{
  "arch": "xception",
  "model": "image classifier",
  "dataset": "rosettes with rotational symmetry",
  "train_examples": 195000,
  "image_size": 48,
  "crop_scale_min": 0.8,
  "horizontal_flip": true,
  "targets": ["mirror"],
  "num_classes": 2,
  "norm": "batchnorm",
  "hidden_act": "gelu",
  "depths": [2, 2, 6, 2],
  "kernel_size": 3,
  "stem": "deep",
  "widths": [96, 192, 384, 768],
  "label_smoothing": 0.1,
  "loss": "binary_cross_entropy",
  "init": "orthogonal",
  "residual_init": "zero_last",
  "optimizer": "soap",
  "beta2": 0.95,
  "learning_rate": 0.0028,
  "beta1": 0.95,
  "shampoo_beta": 0.95,
  "eps": 1e-08,
  "precondition_frequency": 50,
  "max_precond_dim": 1536,
  "merge_dims": false,
  "one_sided": true,
  "adamw_lr_other_params": 0.0021,
  "max_grad_norm": 0.5,
  "max_steps": 40000,
  "batch_size": 64,
  "epochs": 13.1,
  "lr_schedule": "cosine",
  "final_lr_fraction": 0.01,
  "warmup_steps": 4000,
  "weight_decay": 0.04,
  "adamw_weight_decay_other_params": 0.05
}
Rows from block 8 of a small image classifier, named by matrix and row number. Rows with one number belong to one channel. Each number is 50 + 12 x the weight over its row's rms, rounded and kept within 0 to 99. All counts start at 0.
After each channel's rows are labels from the 100 images, of 14976, where the channel reaches its highest value: "top examples" is what is common among them. Only what is clearly more common there than usual is listed. The data: rosettes with rotational symmetry.
# convs1: first pointwise conv (model.blocks.8.convs.1.weight, 384x384x1x1), inputs 77-153
# convs3: second pointwise conv (model.blocks.8.convs.3.weight, 384x384x1x1, transposed), outputs 77-153

convs1.42:46 48 48 51 54 75 41 66 51 31 40 41 64 41 31 33 80 57 52 61 55 42 49 61 48 46 51 46 77 58 57 30 51 30 65 63 58 68 48 42 47 51 70 50 47 63 48 34 50 46 28 54 49 59 50 62 48 58 66 37 35 64 63 53 69 46 48 51 70 50 46 52 53 45 85 46 40
convs3.42:56 62 37 49 56 42 67 51 41 51 47 24 43 46 12 47 65 37 48 37 55 51 48 40 65 45 41 34 49 36 62 46 51 49 45 53 82 54 47 60 64 66 55 60 43 60 40 48 50 64 60 37 35 53 57 71 32 58 63 33 44 54 59 63 42 39 55 38 47 55 67 44 45 63 60 54 50
top examples: vivid; ten-fold

convs1.106:68 59 46 51 69 47 46 46 72 56 57 41 44 45 35 28 46 48 53 33 51 71 26 67 48 33 73 69 57 39 50 61 44 53 30 60 62 55 60 58 70 26 21 55 53 60 52 63 47 33 62 54 49 52 60 55 53 48 52 35 22 64 55 54 49 69 43 52 61 21 39 31 39 38 46 67 42
convs3.106:37 47 50 61 65 65 58 74 37 44 51 45 43 58 55 46 43 52 58 43 47 41 48 50 53 37 36 38 47 45 44 58 48 40 67 36 59 48 20 57 53 35 56 61 51 58 52 37 38 52 52 64 38 44 39 66 55 46 61 20 55 35 48 23 49 44 49 39 56 60 37 51 40 49 50 32 25
top examples: mirrored; four-fold

convs1.367:65 46 46 51 69 34 57 54 54 45 41 39 50 40 56 53 48 43 50 49 40 40 73 56 52 61 52 52 45 46 56 59 20 46 51 39 25 58 51 63 63 67 51 52 48 55 16 57 46 70 51 61 54 61 47 28 39 50 54 55 18 50 48 56 61 48 60 58 68 75 63 59 50 49 54 23 36
convs3.367:53 22 49 54 43 55 48 67 59 48 49 41 51 36 43 60 58 61 45 54 46 23 47 76 50 40 46 37 38 61 43 32 60 38 65 32 32 35 49 50 67 45 50 68 35 61 57 29 57 57 53 45 54 53 41 40 53 47 44 53 42 60 39 62 26 57 50 60 47 56 55 37 56 53 41 48 58
top examples: mirrored; three-fold; four-fold

convs1.211:33 56 39 55 48 58 57 33 52 54 38 61 47 50 34 48 44 66 64 86 78 54 71 35 66 34 45 31 66 55 59 42 71 46 51 44 27 57 56 39 39 43 88 49 42 69 53 32 30 57 50 60 52 61 61 55 45 61 72 60 38 72 48 40 59 37 67 50 48 31 45 51 32 53 60 61 68
convs3.211:53 56 57 46 58 36 52 71 54 52 39 65 58 45 38 47 49 47 30 29 60 68 48 50 48 56 59 51 49 43 49 65 39 64 22 45 57 61 55 49 70 56 58 56 56 44 31 60 47 73 47 51 37 42 55 73 31 58 45 37 56 46 55 86 70 47 45 60 54 77 70 62 51 53 39 61 47
top examples: three-fold

convs1.11:68 63 57 50 48 62 56 43 67 38 47 53 52 37 24 41 60 69 42 56 72 46 61 37 32 63 32 28 37 51 37 55 36 63 66 37 41 37 45 35 29 45 43 59 49 63 42 59 45 49 47 67 32 57 59 50 49 27 67 47 21 52 51 72 60 51 41 18 53 49 53 64 65 37 50 16 38
convs3.11:56 38 69 76 44 40 44 47 56 43 46 64 49 56 46 51 36 51 68 45 64 62 62 50 67 47 60 57 46 51 62 56 45 41 38 45 38 50 52 56 41 54 58 52 47 75 56 45 19 25 39 57 46 46 57 55 62 90 64 68 57 36 39 24 46 53 66 56 45 46 46 60 73 64 35 71 39
top examples: pinwheel; off centre

convs1.46:53 46 43 43 62 57 64 45 56 63 65 47 49 46 38 42 64 29 60 49 62 43 73 49 52 57 57 56 63 42 67 31 46 60 63 51 54 26 43 53 57 72 55 48 68 50 35 54 55 52 56 45 48 55 38 46 67 66 33 56 77 33 59 57 34 50 70 51 61 56 49 57 56 64 09 47 52
convs3.46:46 66 40 58 53 66 48 59 48 53 48 81 62 51 44 43 61 40 35 40 51 56 64 33 59 52 52 54 22 43 53 24 38 56 41 41 33 34 57 47 46 65 36 52 62 57 68 59 55 74 54 55 54 53 37 41 51 35 54 33 53 62 61 40 37 51 62 71 49 61 44 57 37 62 61 33 38
top examples: pinwheel

convs1.77:65 83 31 58 67 27 59 56 38 52 57 58 63 50 66 40 39 58 47 42 69 41 47 66 57 51 32 39 34 38 49 48 32 51 61 43 31 64 67 47 51 56 61 65 36 45 40 42 37 32 45 33 33 69 44 37 61 63 60 72 21 35 56 53 45 50 53 61 45 59 62 48 45 60 34 58 57
convs3.77:43 00 69 62 48 58 50 54 51 37 53 47 60 46 70 64 49 60 50 46 57 29 56 81 50 34 61 34 38 49 46 42 45 43 57 38 49 31 72 61 61 53 51 60 30 56 34 21 31 72 47 39 56 67 55 41 47 35 49 47 50 61 46 45 33 53 36 60 37 57 50 38 73 70 52 46 52
top examples: three-fold

convs1.373:43 47 65 56 56 45 47 71 50 66 62 44 41 62 44 67 63 47 62 51 52 58 55 27 45 57 49 38 47 23 24 60 52 47 45 43 43 39 63 50 41 20 33 62 68 50 58 40 41 48 29 54 28 31 50 46 53 55 60 69 58 56 56 58 42 57 44 40 32 40 53 59 40 45 26 45 57
convs3.373:38 54 37 39 52 39 41 67 48 23 43 34 40 55 34 32 15 20 52 47 48 45 50 50 46 55 62 41 37 40 41 48 49 51 45 66 50 46 54 57 62 81 45 60 53 47 31 44 26 40 57 31 55 55 45 70 36 51 66 34 67 59 54 65 36 39 30 42 45 57 48 62 52 41 50 69 53
top examples: pinwheel; off centre

convs1.179:47 48 25 57 63 51 53 41 42 54 53 61 36 65 71 25 53 64 72 64 56 54 46 49 50 46 48 62 78 50 48 59 26 55 45 54 33 48 65 49 69 65 36 44 31 51 30 58 39 79 50 56 48 42 45 55 61 62 77 58 45 66 56 53 57 41 65 48 64 60 54 50 51 43 41 30 48
convs3.179:50 50 32 55 51 51 48 55 46 56 55 27 48 47 32 80 45 42 64 66 51 47 47 46 58 42 61 46 61 56 63 56 23 43 54 52 77 48 33 56 64 38 66 36 49 43 42 63 27 28 46 34 48 44 44 99 69 44 26 50 57 50 54 41 47 57 45 40 42 25 44 56 58 60 36 53 54
top examples: four-fold; three-fold

convs1.303:37 45 35 67 56 53 56 38 61 61 63 67 63 52 62 39 31 67 61 46 51 57 55 26 63 56 79 63 41 41 73 51 47 39 57 42 46 55 51 52 56 81 58 51 53 54 49 43 46 46 46 55 35 66 67 54 64 69 50 50 77 43 53 69 38 29 47 59 54 62 43 43 60 54 56 41 40
convs3.303:45 55 56 58 57 56 35 54 49 40 65 45 45 48 50 51 44 39 44 44 61 53 56 62 54 55 46 46 67 41 45 50 62 65 51 45 32 59 54 54 40 39 50 46 38 35 63 43 55 27 61 60 71 43 43 57 45 12 51 52 52 58 18 39 43 63 47 66 52 45 32 33 47 37 51 38 38
top examples: mirrored; three-fold; four-fold

convs1.142:65 68 31 43 47 40 67 29 44 35 46 64 51 47 57 43 53 59 56 61 39 55 63 61 41 55 50 71 33 52 34 73 48 48 36 49 38 58 45 40 35 42 72 49 57 53 51 62 51 50 44 42 51 62 63 34 78 61 63 71 38 59 41 54 86 48 45 48 44 45 54 70 61 48 45 60 49
convs3.142:57 44 22 57 40 63 41 76 57 43 67 68 48 45 62 61 50 61 51 63 46 39 49 35 45 47 46 50 53 51 38 44 33 52 68 48 82 58 37 57 39 18 51 38 51 33 54 58 84 22 22 55 57 45 43 46 36 62 69 56 59 38 55 23 61 52 40 50 49 67 46 49 55 58 63 58 52
top examples: three-fold

convs1.15:57 60 66 48 55 42 44 43 49 45 56 36 38 60 63 67 52 39 35 30 39 40 62 49 66 61 47 50 46 35 62 62 41 48 44 51 63 29 73 55 45 55 43 38 61 50 55 51 38 60 51 59 35 52 41 47 53 65 68 42 25 46 66 36 74 61 36 41 51 32 62 28 54 44 53 50 42
convs3.15:58 64 49 45 40 47 69 32 68 52 43 59 57 56 38 49 63 54 41 82 48 27 49 55 44 55 59 53 50 38 39 50 40 54 65 56 78 38 37 33 55 36 48 64 52 33 41 61 72 40 50 56 38 44 59 37 54 53 39 56 64 44 57 78 56 58 29 43 50 49 38 48 69 69 58 53 48
top examples: three-fold

convs1.91:44 36 64 58 56 47 72 38 75 60 27 55 49 49 40 62 53 48 59 55 34 48 51 18 64 37 51 43 44 54 49 52 50 47 50 39 48 58 40 34 80 46 51 60 40 45 41 70 62 50 62 41 60 68 75 24 64 43 56 37 54 43 45 39 41 53 53 49 70 69 50 49 53 62 34 57 61
convs3.91:42 45 67 43 36 35 49 55 53 43 42 38 36 49 52 56 59 31 37 50 50 57 42 57 41 40 54 48 57 40 44 57 68 45 49 66 41 59 58 51 35 52 34 43 41 62 60 38 69 37 30 52 66 48 62 27 33 61 52 62 39 52 54 76 34 39 51 44 59 40 51 60 45 35 54 40 49
top examples: pinwheel

convs1.173:57 56 74 54 55 60 63 37 44 57 51 70 47 50 43 55 61 72 61 41 46 56 42 51 61 50 55 42 43 53 64 29 62 56 49 57 46 29 42 38 44 45 46 32 37 35 18 58 66 65 38 59 42 39 62 47 63 25 58 40 46 44 51 61 57 61 53 23 40 51 43 73 41 48 63 56 49
convs3.173:63 56 45 77 67 47 44 56 44 42 37 78 58 62 38 49 53 50 74 18 63 38 45 37 55 48 45 41 37 50 52 47 52 38 41 45 39 46 50 34 40 46 33 70 48 50 48 32 25 56 60 60 50 37 57 59 54 43 57 33 41 40 44 37 43 45 70 68 38 61 52 58 45 51 63 53 59
top examples: pinwheel

convs1.232:21 31 36 53 54 49 44 46 55 55 46 52 42 56 57 38 37 45 69 92 42 68 46 53 50 61 56 38 33 45 50 51 38 61 59 40 30 56 36 47 48 65 60 49 48 73 33 49 42 74 59 44 46 46 39 47 41 66 40 70 59 59 43 48 67 38 65 52 62 49 52 54 51 44 49 28 62
convs3.232:55 63 55 42 51 51 56 63 52 50 41 52 41 51 37 72 68 36 46 66 58 91 59 60 43 64 41 49 44 68 56 54 59 68 53 59 22 39 61 26 38 50 47 54 57 61 51 78 58 51 49 56 59 48 58 38 35 36 28 52 53 58 42 60 44 54 53 46 48 37 48 60 57 23 52 61 59
top examples: mirrored; three-fold; four-fold

convs1.150:57 58 59 62 43 63 55 62 53 45 52 48 36 48 41 67 70 53 33 67 41 19 49 53 51 52 62 53 64 60 55 59 35 36 39 54 42 64 39 42 14 50 39 51 55 70 51 51 42 52 51 49 40 62 52 40 46 36 51 43 46 61 43 30 80 61 55 56 58 51 59 69 43 45 39 59 41
convs3.150:54 47 67 59 41 51 43 65 53 33 49 55 49 47 68 48 28 57 43 99 55 57 45 54 40 32 56 41 53 58 47 54 33 53 48 49 37 42 53 58 44 51 61 47 52 39 62 61 67 33 51 62 47 38 44 35 63 45 45 53 45 42 39 17 78 42 45 62 37 28 50 68 28 33 64 45 49
top examples: mirrored; three-fold; vivid